A small image classifier, trained from scratch.
Model: 15.6M parameters, 32-pixel images, arch vit, norm layernorm, activation gelu, patch size [4, 4], layers 10, width 384.
Training: 15200 steps, held-out accuracy 100%.
Data: trained on pictures of board games with random positions, seen at a slant, 97500 training examples, 39.9 epochs.
Rows from block 2 of a small image classifier, named by matrix and row number. Rows with one number belong to one neuron. Each number is 128 + 32 x the weight over its row's rms, rounded and kept within 0 to 255. All counts start at 0. Numbers have three digits each.
After each neuron's rows are labels from the 100 images, of 14848, where the neuron reaches its highest value: "patch colour" is the nearest of a few named colours to the mean colour under the peak. Only what is clearly more common there than usual is listed. The data: pictures of board games with random positions, seen at a slant.
# fc1: MLP up (model.blocks.2.mlp.fc1.weight, 1152x384), inputs 256-383
# fc2: MLP down (model.blocks.2.mlp.fc2.weight, 384x1152, transposed), outputs 256-383

fc1.482:149168160105177138135183126096078131104031120074061062107101122175055097135165137109175117068115066142117128110098121162084068122134150165196133091151161116097160114084099115148102129137164113092140148145141113139119136146149087115115130068119125108171162132091136114114161128113152158127132111110156147110128103077058211124100146112199147108110127057138148168117123140064105123168091
fc2.482:118103130169091118123131143104183086106179137180153114127104164155149134132070120161138133154104079133149096074107166134081179162124123148139076109171085103118165101127098119145111158066125106134122079159162125123133078131134185098158122179086094131165103136129150125102115107151150110120186137082131174152135076177105115081128131166129140056146109176160111114109111117152130145181108
patch colour: green

fc1.687:151104130168137204121120136146102151125117095111121141088149149160130165152129182092100112105123154105191072130084119133129083180136110152120119133146137155207107105063106130103073147138131116062121110134100143164161134118162174160107163150118121140162093153061109154116120070113087136155170129060090136110142094111091193150171211137094110104117120125100120148111179127136094116134086
fc2.687:115170091123167126157159103149137099137142118179137138173190138105141056128106144128128124152091104184132118091166169166112133118171088123167136137098143045094148116144083109154123111085134095111184085125124150080101143187161152128167098183133140153082143148122100159149144186127095137140128139139132110113190128169139088152186075090167079103122117110127090137124121144109123148153107
patch colour: green

fc1.384:105107133110108136092122133136148142158082108123094137063132124146197103152106150107089068161171180173173131137163158059098153136152129137074194127109077212093148078090136085133141141121123169106131062085162101108136164158144125149139085182154198128063091042125104108120090079082117118109150085111098117140154216128161133075125134197190095162103112143150146156088151118088138116137115
fc2.384:158151150114107172164119170165168092077124089095126152124125117123107132143132192126171148089149127074106110067166174148147129101091146131142147084173105158108099131151097126106165142181122148101099104106149087167185157154128078104104196122122145116120150182135109133061139146104124154108147111163068186151111151155149192092112149145095188095104175042101150100095123153170163157139114
patch colour: pink

fc1.135:146142118173148105109076069143160138065161137136131067134156137141066134073165086115143072059124150144158136096066118115128096125166130085121142096162117143102120153132169198141167127073151109122097095177101149196144157136097153145148089155145110093140109087144147137137151212140111099157139101138090137097137168099125077132173171126072117104098167150106101138073079156112104154121097
fc2.135:150124168148113078180092144172137180117077084097150049097145115127144081068071161128097155105118104137085179120095117106157153152072143131158093106127133136079103110106167083188122164125041084103149119135145095138108088132142131119061180120118070136153143170121167085058124139101173076142102172121094095229107134110153158109092116111127093113171159124181134079141123104093144125161123
patch colour: pink

fc1.371:100140128121146138112095179124127087149091112133138209160089106116161167164080139107120172127158085127133162141103093143136114076146120167140166130102163112156079169098142199153109136108164156067106113107141119136155073095139170159118140123091173091092130133125090126164133131055123123138095078121099137101160131129170085136113095159147152119139130097112132088083180149175191103157105
fc2.371:123137135149157093116101131097139081119178151076163161176132151145183112145095168129086118139128082122133125172146083122086112129149183027150099120174106141114140128150112074169072213104105164187129138149129169169090123103106125132174158164098038147109056105135104134128113100114103149137145120114132135121078078147168054074100100177117136115133138181095190094173174158207139112130137
patch colour: green

fc1.543:177107125148043170070111132139139128154095096109164096120096101115101082127163097148102160042149148048156114090170121131096134122110072138156124141130124090115143163119078106104146143105145120166179162092115123150150129149117111196079155142086142159077074149178149071179110106144091178132135079112135090104144101129183132106106130144110154095132125150108124138146084107090146073081194
fc2.543:091159222151173096070087147093134098139202110158078116168141120143159156101139122086105120111115111151115153105119125133124136144152121106126178155136135168095164141149145156131089148205058113154103196127131097132102141103147060133149111123141133121132098103162099125107155147151135161101187149098150116159130150171138166090165113171110140053121164125123110172121159137179113095130148
patch colour: brown

fc1.488:113159156129104126128131172116099079079161209207142119025089140103191128132174139154080088145086141169154113125186183201183121135159181174141155205121112127100197121124087131104120100109130084113079113153059180146084136169100096123174155174079135116137121122187133207100128125140157152121141154167073135152163173137127121129180156115088141132147131121145118120124127099115066116148106
fc2.488:101137088159133145165090103105190173160139171149108175167144128104134146152084139131148087149103169099205086103104161094077126121145134116159122127072192179102082124112084159133121081065163139132116180203146161108140094148162120178135107134128117128131103094128099080158094106134195128148071067092141100140083186106149100156119114098110086092129158126137122111188135169138100134122146
patch colour: white

fc1.168:157123040101115173103115085160106232113113087125146100143087155118100124151115151134150177118089160155155158167177079126065102145100196143171147122094185118141118124101164102105143070097135081125115153161162090023105142116188099136130080151124178104186101106116089099130107143086131134107131155195092152128120118104122076134135162126145162131095073171127201134121153153159170068076189
fc2.168:153104093055136076152164107111101141130150072044163161158136070102103117108152111168135114145159116100143176099078101113120172119088137166144132094093095129118108111118118128154106136170108137116171151160111089062160128123199114117111100123127119094113089134120093161136112123185113110124139106139185111091162161173150187141098144109138170074106039083143127130165131093077144130128147
patch colour: green

fc1.35:113083087109131136109136153082105127095181142095103107156179199090065198155120109138197140096116182125112133104138148121193182119084122115116185153089185147134134098154116161100117116170096174134146193113114092102211151104124134082159093086159139125185096097154145173172107131104173146196133129143089112182125082123129141140112102135164103128129138123152169142128132192212119093129116
fc2.35:096153174142110143109107111163132064155166111109112125095099110151138073127120139111152196171148115121111157089136135090110139157141126154170180159120131065177136151143133133190074084153117081130094080189136123093110102150081121093157145119140144139111126100191166148137114152135101143162139114133152174124091180131103145115155142082125111161135133100063179174088131095082134145094127
patch colour: grey

fc1.368:128161109091125104140129098128151153165096112078093070171072154144135165156096132160086103103187173132125110161162100091129105126045166164118165117166159110119146141157201133116082188085204184115124138164086140130177202107094149170089111123102142101166127095115170162130147130073137126142132111084154098082156148126161124104110069163130127131125116138190100087124095103149114105131135
fc2.368:133163165110090169121179148161107068095122107152111194164115133100172135087111152208116139100115126136214083136197174169142121159156103151136158137164127040138133173101091107101041150130076079117117147102074125154183171165123143164132176105174142115153170156083143140159103133138096126127087181079127117091138114118114101096087134128065094126133118159143112165174137112137141146135129
patch colour: pink

fc1.71:088100109174109116109165155142087139050143109168153154204108149064113137100163080185198115117142098149162152124106112160125056102169091074147090125170089126132127198178128112105089148134156117107128105139129108166137072097078129149117165091133150110141124126117151136082104151093124127106115075166095083093143121170157194156116078156096066121153131184156142082145159164176141115102115
fc2.71:144090193123171133109075078168069095141122161122070136107146107156141162096123219083132127087110081085156135096084100117109154145097169133112133126074133149095148144175107098107156162114093113134246079085109112176157104124184158144142083140175038169102171133176140091107134110126129176160166164087148078121142122131149085112107178113179065102171125120153130069089128145136085086125150
patch colour: pink

fc1.56:146180098070148118146169064122112141117153137121135144107110169133127131084119061121097118143107105094086091124103113138176126194146127147132121091121170137213105090103113144109120143163132158101125123175155152113103123170102132142203159156120048125121150159117140129041143118167106132164165143175160079062136081132138090154172128100090051106133166157110145116140120149073106151134131
fc2.56:138150119125099127130137091129161148074094113137136103115181087203112154157112107145176171109123071072136148125154114136177136143147088135149240164155121104120168133162199160138128215140097111147124124155109130128105079108161169142178102097172148116114147142078132087103102167070125139125125128062144127131101111113170188133146078085072152149115120070213098085140109135159169186160154
patch colour: grey

fc1.409:080064124065106176148081145163167165102142155123138146077200146084145154169101155165125180105105117123111119057131099188072138120151180138157111134133109047102164201106147148102107126141172133062160096126133117147152112122118136081134150178182126109075205132094117079107106148154192116143148151146168153062111145181083165108119070092127098122198142116112096140112111093112129123123111
fc2.409:143112109106103102115105111123084081142134137092159143149158081103124061168102150126179076156161102134104134142179169089172161109162124161114164170179173081159104072114146156081149124137055154171094197103131133096124159123157141157197120124075107100158174122140037131152158139138125083178140096128102126193117136072140181175123193126082129081148138088109138108106183090198074093106126
patch colour: brown; black

fc1.741:108111137142123072085110152162128104102109110114127167127071131127111140168138142111166111112156169116149153144124211155155104122150140166135159138075144165122091180106095174100160177141192098074160114169173144176081135181169119097047138142092138114153221115176143170120172141139181073116105144135125112145056101141166133128105111139142167125111095151066199179088167102083168156146168
fc2.741:153177160189131153095148081175113196129137104087093052122135118125179131078184142129172101136137105137122107073200141107115116141038072101101108083116161146107104119147162186136139095193178104149142173124091153136121159163149130089134102123117130078148175079125139143123076123134107100123099100146154143097137133130168060105094161130158089126144083143124115128136129129124123091083101
patch colour: pink

fc1.85:136159153090117104132090123077180135186112147094141159118129122164092168140120121123110142105182172110127125113070078161161123082126159133135158115168137178156147092152079123085099083147142052102135121097149128131152112126129165105147151137166153152146108107138186148174111141156111156088134089101084139151087133139156150145114126190166152147095176151075098136109131126211074172159119
fc2.85:189102138118126172148101176148109139129210103142130150134130115089143147084166137157189099127088119117134140138179112124151222161142192112137135162098096158208124144085155117100184144113134129172156114113084135153130169166130093140127131115138136170114101160149083173130183027110147160133128147117102087147154085136119181071106106119103111149148118124109196063127162120118081078089121
patch colour: grey

fc1.575:124114105169137128073145139130145114159106209151179090178170095111195110101217186125112079113079189153152105162181147088172155180107127142155123144061128149151129135171163080164061144189128105091218118141146140125093118119143109127140153115087145101089159161114118145124119105117081152143106166180130123181037097080137131126165097097160135202101156160089131137142140163150158152130162
fc2.575:133090155129097100089104110148099104134114069137122136148168152090142159128087141141153122171157178125102159145185107164109119131105100057174181146121164000123165114107132133182085158052177087150150180097141124070152144177072115103126140180100146135064075143153130170159116099149155114063105162163135165160180081149132135155087170161119119134138106112104148149130180147119053098117179
patch colour: pink

fc1.226:086125110177131064133119126137144119172129123098160131025155117129136164074120144141059106144126102111126101072143086128115133147196116150167053162188127188160110122093058169116160160108141120067129080180132131161131142169043083166142065137110126136107133088148112111123096139140202170159155185159200167092154065138158108192095140136133150083124117156102102140088137145149140149115088
fc2.226:096120140108072098097170126066122157105107126095172143120108178127133142149116063189153096109103150165116209102134149117136142124114156100119158103080097090100132145152122143142161179123150091112177134099152107090119076147224179132135112051177040122125108178146160103116131134113086167126147131102156102176124133113103097070161105152147134139179199117119135201112145140177143149195104
patch colour: pink; white

fc1.379:146090136158187147100100123155147108109113121171151147127103166127107131111137132174106129161152117155144105164126082146104115170138116139142123140129116154195148111100074158160168130087112081165142149144102153125124157184160116083098124162140055134201087126141156097111144142171148081173165177150113116105110190158146127190113165095124174141088126126091099171121139159126104095087109
fc2.379:165151190175113107137143148119115150111156105091169096092134175141110078118131158067126112123125135112063130123150105125149105135131126135114169154125129145136126139171146128130166141126082139115118166127112099130120076121106075083154152187132150175134122165107040100139057106112169097079160149113107109128144117142137142107116110134094121110148195147137157101170102158168166174117141
patch colour: grey

fc1.126:135117083143138121126133096135129084167117120061121111186167112100189118092128160065141193095056088231124120104138166194168129146145121181114097152172120133146100122125091122126090197143185093098115164206119153088119095114113115150153112082114114148123204100096132114059139095089124117094158056151144104148095137080152105146108110215131179077140114140091129143116106191176128160116102
fc2.126:189212106161143101154190122100110132078138131125118101180103194117146105160089078078087157130131117074150087137134173131073135129146178100135158197130107118116156110163175129132071166113111147140146158165137122131123156152154105125214094144108135151132111153148088107085083098109122141105147103109170162138148069085164095125092168200111098118119131122107180140123128195127132121122119
patch colour: grey

fc1.112:133153148042098163164152068174162113132130123113161110099144104096140160116140104149084151095085125129100116128097098105114124114163144150095169136161131157172137158136130116114116155197137080084138187104124151117162150068082164191139096126122119121103158161137155180136105109108178117099050083161171110105135082122185099188174051153095083041101150121104142062126069175132145089142159
fc2.112:144133099222137095123146132173138122107167142114109159159185129110131094176114118083145120146119168114137168101152188068125145138129116122129154119145118155113148181102085161162114216132103105184175134078080146117120123093093110094129129148113105138055102100179129136131115074108119142115125125115131097169070159060159096095121110112103111128114167169145158137145121131176125099194126
patch colour: grey

fc1.487:165118087079069089098124152064143148170104150116144065134116097181078155122181116144127163111094121120147126171072156129074099095070152116160082149145113130147115103068155109169163139153121112151085129122082115098167188104099134131138076096123201162135144167161089154099084145120072137147112163146090174147140098184160094121155138083136078180108090165113127197093082134106136154144152
fc2.487:144126123097112117105106174126170136147063136071117123134104135127102131175042108131121188173134102152186155147148093053148146092108134162125120061119177151108157128209041109097082162145129145129110113146096068134137094175215156135153144112119085161117069123141127108127141149145171080135106084123134156112130105138119161157125134065097198110143136071121080144150120104112108163178135
patch colour: green